Rows from block 8 of a small autoregressive pixel model, named by matrix and row number. Rows with one number belong to one neuron. Each number is 128 + 32 x the weight over its row's rms, rounded and kept within 0 to 255. All counts start at 0. Numbers have three digits each. After the name is the row's rms in percent of the matrix's.
After each neuron's rows are labels from the 100 images, of 14976, where the neuron reaches its highest value: "top examples" is what is common among them. Only what is clearly more common there than usual is listed. The data: pixel-art sprites of 400 made-up characters on tiled backdrops. In brackets: how many of the 100.
# fc1: MLP up (model.blocks.8.mlp.fc1.weight, 384x192), inputs 0-191
# fc2: MLP down (model.blocks.8.mlp.fc2.weight, 192x384, transposed), outputs 0-191

fc1.37 101:146092079068125135101086071150182101132089123171168147177124108151105087079134051193133161149141215161136117118133120168164120088135184070129133136064148167122158120060157125133124039148149170155096181098125078122115152099157097167129089103127121127064121133112094180175126094119118155106117141200130114099133157134179126116137092154133132135129118086117159103146154140063105162172163166167094120155112105120160131081142195152132125124130140159093098078122138125133219156135123099148131067123074114124116132115103096168144163152118183096094114126158166127123058112127119111125
fc2.37 095:151099123121084128129106149137146123111147129162057115090095119103183170116173142087163066216138087080090115140113089167135153069144113101142139144141128122165089128168106179160107163101070141120109114141177135105141068154125105119108134135192151073084145112136120108127092131119147136136086093127069139124150095219113148119151109114156143182063169123161145147146125099144174131119176186167128138129118124104107123168121180107136131138072139133130104098157120144189093109085129135094124180083158156161218127122160155067155108152075138131194119148063093118152155090076146056139
top examples: black (66)

fc1.328 089:103115159110141091101107095106144127139153103163181162103131114142137133114093075156212117187097149109124134161129143147138107128167089169146129157105162114045158134134146086129158105159185068128143173143124124086098124097087114130101171133171179100103128111170037097177075141098181183119125150129125122085112057122122129161144102139137108152111084170106122130100155147102121164189069143202115109157126163137121069091142175136110152118140104138036117130102157121161104136207078117151175088128144101100062176098056147161149127131129139103085120140099124181097136154109157158134
fc2.328 085:183102106190127142121110144117139108160109131075107118177162113131106128106122135120121173133101099129173150117104092142126141118144112069145155160063120155108162103142134131100165192107074143129150111104138155162103137128119142152127148065019107166111126164141194153067136156136101078085138083116166164130175207171122161082153138127138153147135136135132106113118153106144162104145143127112094184109161105057092170187141115177135121117133128140158135148178096069072161147123119108105038185213164137169146168121081074148104080121153135114117087104088148139118090091154146074090
top examples: white (100); large (75)

fc1.310 106:134119121107103075131144130093123160099094113126133137104149124115112156137143112133146201105147160128118114191120086118218155130184118052119132116098206102015054157180147107117137156134096149156114134094153119140162132117111078120168150095138095054125114078123091115144106178203152148120122129113140164145167131102147177116137111148135164169120101159149154135160130127138142161095099161123159113187090154165102145075160132131113000085125155096110119143127085129142147138093110088164096137161088116094122142159131104088113132136134142147098147133135120192097165173101139151072
fc2.310 112:137123121160142171133103141144132104148136139116145098129119139144145110142063123153109093153098101134117175097101160113065066138075103212114107107141050137220179097075113141124131122107156111097113122158083126119137099146144166145111114150125182235130119171148171160126166069062123107162116135164111135128131094155099104163147140134126093106119170083134085123073161133121081097162150073159109155072181123107154109175111174097152255172125136116147123098126162104113122127175170131123169122075132112152133135098151135169144126120114106088168083102113111083163132086123137116187
top examples: orange (31); grey (27)

fc1.243 092:081150072134173130119153129115131118128132122118184175109149142134105157130134088127131147158158089097145103048118137127156103159102108106126168118085087156170124182147095081106143151100176073109129123123122136124131107142126137121188151155129116071141137172106130102140080100122139139159163112116075212129098130142128112096146203105111134105082173106150147186137133172151145161095109204070204089122103119135133133150144103116141074109122207078211139127070113127164173110147137155132107117170168123113138155065129140202096186108116169082108156154080130061136105051109143097098
fc2.243 095:166118179087084114176113104148106115112133143091057119154143046170176134131116171133144124094115164120131124219184107113119119115110191176152117131158145109085118078140155182126101141077086148158128147079118156139125179122150184142102119115175125150131132079144138141093157137125095139071112120170143074098168128099099158129116079161124114157135109128099113092123121101176094094165141068178106097107113142152132140139141155126153193153119074186021122128152181160118097165129158097143158165084113128136106099174143124058154080132109087172125052092162099172098143146158127155123
top examples: brown (25)

fc1.337 110:119125109117160132128093130123166168125106113129126099125129124104146105170215146160120176145172142109106165197128157156084127095145154098139090117106167182107113173132133119102212131065145205143119131000072157111136077101112168125136082130121150135132110115172084117143067139131100129089148140069114127143138117118155116118156126125122119134122082097178148170186147113122135101112108177091187135132141090122104161037219159143148103130153115067093107146068133122136144129125161120147134149136126118092131139091088071176068122087114127193118137120150123154134159126053090119129
fc2.337 105:111160100128131131122160121126170109161143136130133100085114130132128123077150125111111110112154129141126117040180129107143183101129095147121085110164067132147041156090223185164135056161114099103133086208112124097062178158116112127112135197200066088083113118135153163144118103132129129107151145155132098125124109096137101117126146147077159101089148142072145116144140169136145160115163149115128148120131142199154122148120121106169148097116107165081111130169114165135109140174105159101159086052108077105154081106142155141144121107133079183215162174100124075153110149154168173126
top examples: orange (27)

fc1.329 100:167047112130111055135114145101110134122104158186112063106127062117125080124163081150081156145080181076147156139119157153134099153092092085095163163168106204163125135078149043150124141135140092129142153089149187116102053131180142142107098109143145180107104107155145112106140132150121129169088149105137074151121040079144137115158148061126144136163143123110137085174121119098119204157126131171192141132115146157162155126119104096172105113089120101130133167127126142115183144115082117150092179131113175063145155111100098137133168102156130112094086165088167136153112133114132165166
fc2.329 087:131167176148103127146116109123171091173156056069145160167100101122187130108106146120169106104142115122084071211175111122089161082125161141132170137109142120135151105143132207177100129121094160158115143112106074113115216112122097126095131062133123137097121137125114153125106122165104115063154159164125107060157202134151135119148090205145098069146072142154117099131141146187122084133116119127047147134132116128151148113182118139150203142175159154070112147133174125130137113133148078146136160084082135135114132193108175098074099109129115138139097080099079152124150149119075111122
top examples: brown (33)

fc1.219 103:124130103156124141084124134116130130156141126146167122095127151109173164130116114172109179163131124115063113134113097063189065108153118129159144118091179176173078127215146078133103075112180095085130111100156111190122164124158156129132152122109073134141150143146149197126081104097167125170099141118114140142169190153134134148175164156122085172105124125163153100115118132167053113145049169095077120092156115109124148124116112137083129174179131119095153087080133151146091135161104175111164191085129107126072131099098138139133079171071158129177133085133063088121137134144115140042
fc2.219 103:098109129116129166210143136130124129105109143107073131178131139112079090118148099088164068097120128143173115108113145157126183118070149108110112140152075112100125140044135188146139169153113165172130144154116101073137086115085120104158067149157180125117138166075059069110155131174092084097188131162123135101091121133125142150121111091099173113134119127086117159152137129085204165087205123122182138162114119156134120081137156134160151095104142126170136111149159082118162125070159139129104065195123095133147157139173093148141161075157112115047143189150139137114159099113151109193
top examples: orange (28); yellow (26)

fc1.185 096:105141129113108153112141120137098109138123208087137181144162134115148137121131153172120077114195192098089174110118155132100129145014140119158112182150124130139067109158141131122190057125180143176121126136083129156106143077128111158096156145162146104095092146065151114086106078124126172161090135161081138088149153166112137133114127156114070105098146136083168120134134164094116158154134199123155095101106132148139195124111099123171126156102163131123129104137062123146122157132181156103172170140116164118172129144114019102070183071120126116146107154118054131083136082120115146137
fc2.185 090:106123111186125160134148071157167093144126136100137154100122109162132118111155110151169175165109082183109140143057129090136111088136090130084106134132109137127122098101157146121114155076140103122118197094157151147132120177104185116104137101172117103049125128161142207091199163136051121127194090153112147109166172049098143153124122137123184087134136145117176098145110102144136050138158110068093151096125159117095104155085121141070100117110143127192172161181106147173136123088154093162102169133165099074136122169126146114141115179146054127106131067161150108141139107139067116138
top examples: large (100)

fc1.42 095:101083054104124134156119076138183079091139140123128079122148091128123131162120023169138202164101185098116089195127092144183128138114113128175092162124122158174150181154121090191098142122079127151121205117160124143169120118113138135131105139162130177147168168069113081137146130104138124124163140087143135123112147133125130073130112108147117058135092126100102123103086113119096113183099141116101154095121161101129145124149092106133139164086114082096149178095100084161181148173145136156112069180185121154141170123088151180189154128084179169122076108160125113064141128099129106104
fc2.42 080:099190145152131102141137136125104126165122107152131205142080191160157108114089104097178141112109089138149181095127153159097111089116130137134141123111092150118106111157172140101146128111174100127100113074158150105101110156141123080117121113103169088125074075141140173104081156169168129061120107085139094149145029139107172159151149171165131176084218117150148096145123182137177089115139119116207064125109156142118101143095182144129137108131145128177129132182156134135092105139168136086129172090114140120070099188117096061096109149124088085185115107165156111144135118186106096070
top examples: large (68)

fc1.158 104:164132114118109105140143134142120102139079128171125155163120171141142097173074125145186123192100195106102122089151102119144120153145111150130106139100105137128165130124148064165176160125108147084096128097167079175107102096096177128139090076116171131095089109060217162098160155083181111171130108162135156097131153136122126131087098119138099141150154103090091146120103156163044151220158081116130126193146125130131163123113148110156173137077112173148129100161123105119145136118062116110119137087155162081086114097075129184143129105093202132112138127055150189075161140130126094072
fc2.158 080:104116115114122152116180121125120100146179123104163118116102146192101021107154109156175134126105105110108087107090125128135102161127131082152147147095090152161051111124164135186143116146084145162115190178084179108089187075106154142083139089157178121100135125123100117153147140157154113170148123107159176118155122185132134046138132094106102142135119104108081166164202054152122180157130082123096123141101120146129151118135105167115100188109152166145155116104074093084096148152102130167064140145106139149134114082079209092131191096133106134121115103105131092160130153190175161154
top examples: black (65)

fc1.30 100:158113105110148075148091086146195100128079148139149081107178147152188096127148142168114128121149144136103097115095134158117099211133103149152104196096139172082112123111149086169118101141195093117112084182106125078135182131065169134162079155151092125110120148134131089132097132101120170150127129142117126110174080118170138130196142120112182139146100156134154087133140170091091138120116197164113138196107145160148132113109149092209114134085114122041119098096158140127130132091108091165193111120082155074115147129108067100129087093157116103133107166115109097080109087175200094129
fc2.30 075:112123139119109112173168104110140135124143117098134090056150110108192127115069092134130086128105129163077087135035136135132152175125128133120090183162143190104160099133124103128113100162166072104120014181125117078131158135135181111144114176176097131116097151128074123161118131122133197149078119150111154083136083143136112102153110159120167143127139153102152078114144208142140146109126164180108124148158129189160108130096159073153132136089052129073154142114135152144127140115098097168163064118121146109082184147134127062159083135177140116162115164075105101160129107156171162096
top examples: orange (25)

fc1.127 073:132136161049142125216114084131135157133131150126111165109176146104092150075116105133095118084123089063111053166062089113161151163045085168122143221111116110149136167166132138123127204108148146065145093146147167149143150168091147082116119116095136093120157168140153136119092094093080165129156123115121102096135067113137138126124148109090154157027140126098206106139132166174148104120115135141088153177118120150110119175157128133153095098188119105170144113084179126157127092157179089112127199157153104131105147144158104167142091095115150117113106130107137174141113137153137107154
fc2.127 069:102079094168116142050141146182116081102168127136107065099095120188140130143103176175176087106171100125136184126135160125099136077154144090073092092133108160089118147096171081158126109153105107148125145094140149124141093123168171161116131099146170108103118114051093107124178125125167073089166159161118139181148142139136124175091122105096158128164068121114135154118112120095103108155143128126198147136115143102113170046158187135139132168136150169114177172160067106079128151161128159110105068080083128164121144069127155119150160178157184061085123127175101146134105166136154132087
top examples: orange (31)

fc1.150 081:088141152092101172181094126118125083172138139177138133093128112153166138114133093087106171086142135107213136075092126101163098135110152105144101109151177157181090060181128137150112139116181100129110158128188106141110078128191171167064128148152113120124092053136139142092129135209143114136126106130105131126164152137115079090168125162082149100109117158158098102106118155122147114114114207118084143062072184136134182206120118112143183139180090057145095133080125146165136097091129127132130159152075114166114099158123150123113098090140079133142120074106166086129160160169129162111
fc2.150 072:126104141183175160140118154117149083074113122039107065116108074125065190122162115071108135077148142131141182099143141185149140171141164107143166112131150087147125095166148112183117105168122139115126162160100125131136071143119139171139091136114145140154156183133103133165150200138113196132107165118109116135141131181140153094146097108129122101208110138125067113077117091133150182136114098152111151073150095137140147093213121066076114155162131137120140166119132097070149157123122164123108147153079043147096146123157140112124118122124152115161111107057082109128126049170184114104
top examples: black (26)

fc1.228 101:135142129116179178205115123156158102127055115206083131099151118109111121159113148122091181112127170146091173136221150130121041145096107179169204095052111139185129100158140145156163086145117094109107145073161134138115119110145146077091131124150149111145153173071172072119111084109112126151154150130108152129142176125142087106128167179152126131138087141082226143161138129096182130120102154117094125082143098140138101083130117129150142172091086158149116114115113125112099100090149170111118126098152126117090103165142126041098108185074143139123104133097162108145123093142125179109
fc2.228 107:097107126108095140086128091127125182144157108063157137142084150122155146076154136152174075107125097125163069089074135121092173129198100061149077185214122135144130134150111090096109178099137167132156118131075115113148121132114089151167180091066087166078153083154107163128159168148159115156130107115126102133129116130138170155119104150089131111095168097183076067159156141122074135129114086151153124141097154139135104169114117088136094090169160095090126156127169152130152155211186090149142169171132116148187136096150155169163187108148110126153099103132114066111100162086100087158
top examples: white (48); pink (36)

fc1.340 091:146083163160057119185101112141120151130087162148080116094138087138160115094130104121114131129112136158099083145162107149128156155172146143116135166126155131073175113119153136143123095125099137103168118105103108128079125143186172149113124037180110156138125083122105122170159154144156137076116104186157114135145103119192113120116077153141118141163075101134082084159134120134106126135130090174103135166081173079134105109159123139133195143128062196037115139141166139097137165145112027164115117114101132116108114171106154102119058151101125155110075082140170168150185218125102154175
fc2.340 095:109140045114208103093137148133137135095151067178167140108110197102085134140147112136108144155150111114198158101098127142128117136138115104133138116163076135096062151127120115095147153127149110105105106127121120153169087160106082095164145185104135114138142187123144139152124128096130153208123121078085158115125124105091154088164171051109167132145173176126185137119130123119152155099138150094140146129108128110140121173102146098106072068084173074242121126104095080167120113144128175092144074141160117111149158078104133157150195105169132090116181164102118084161116076114188108112
top examples: black (40)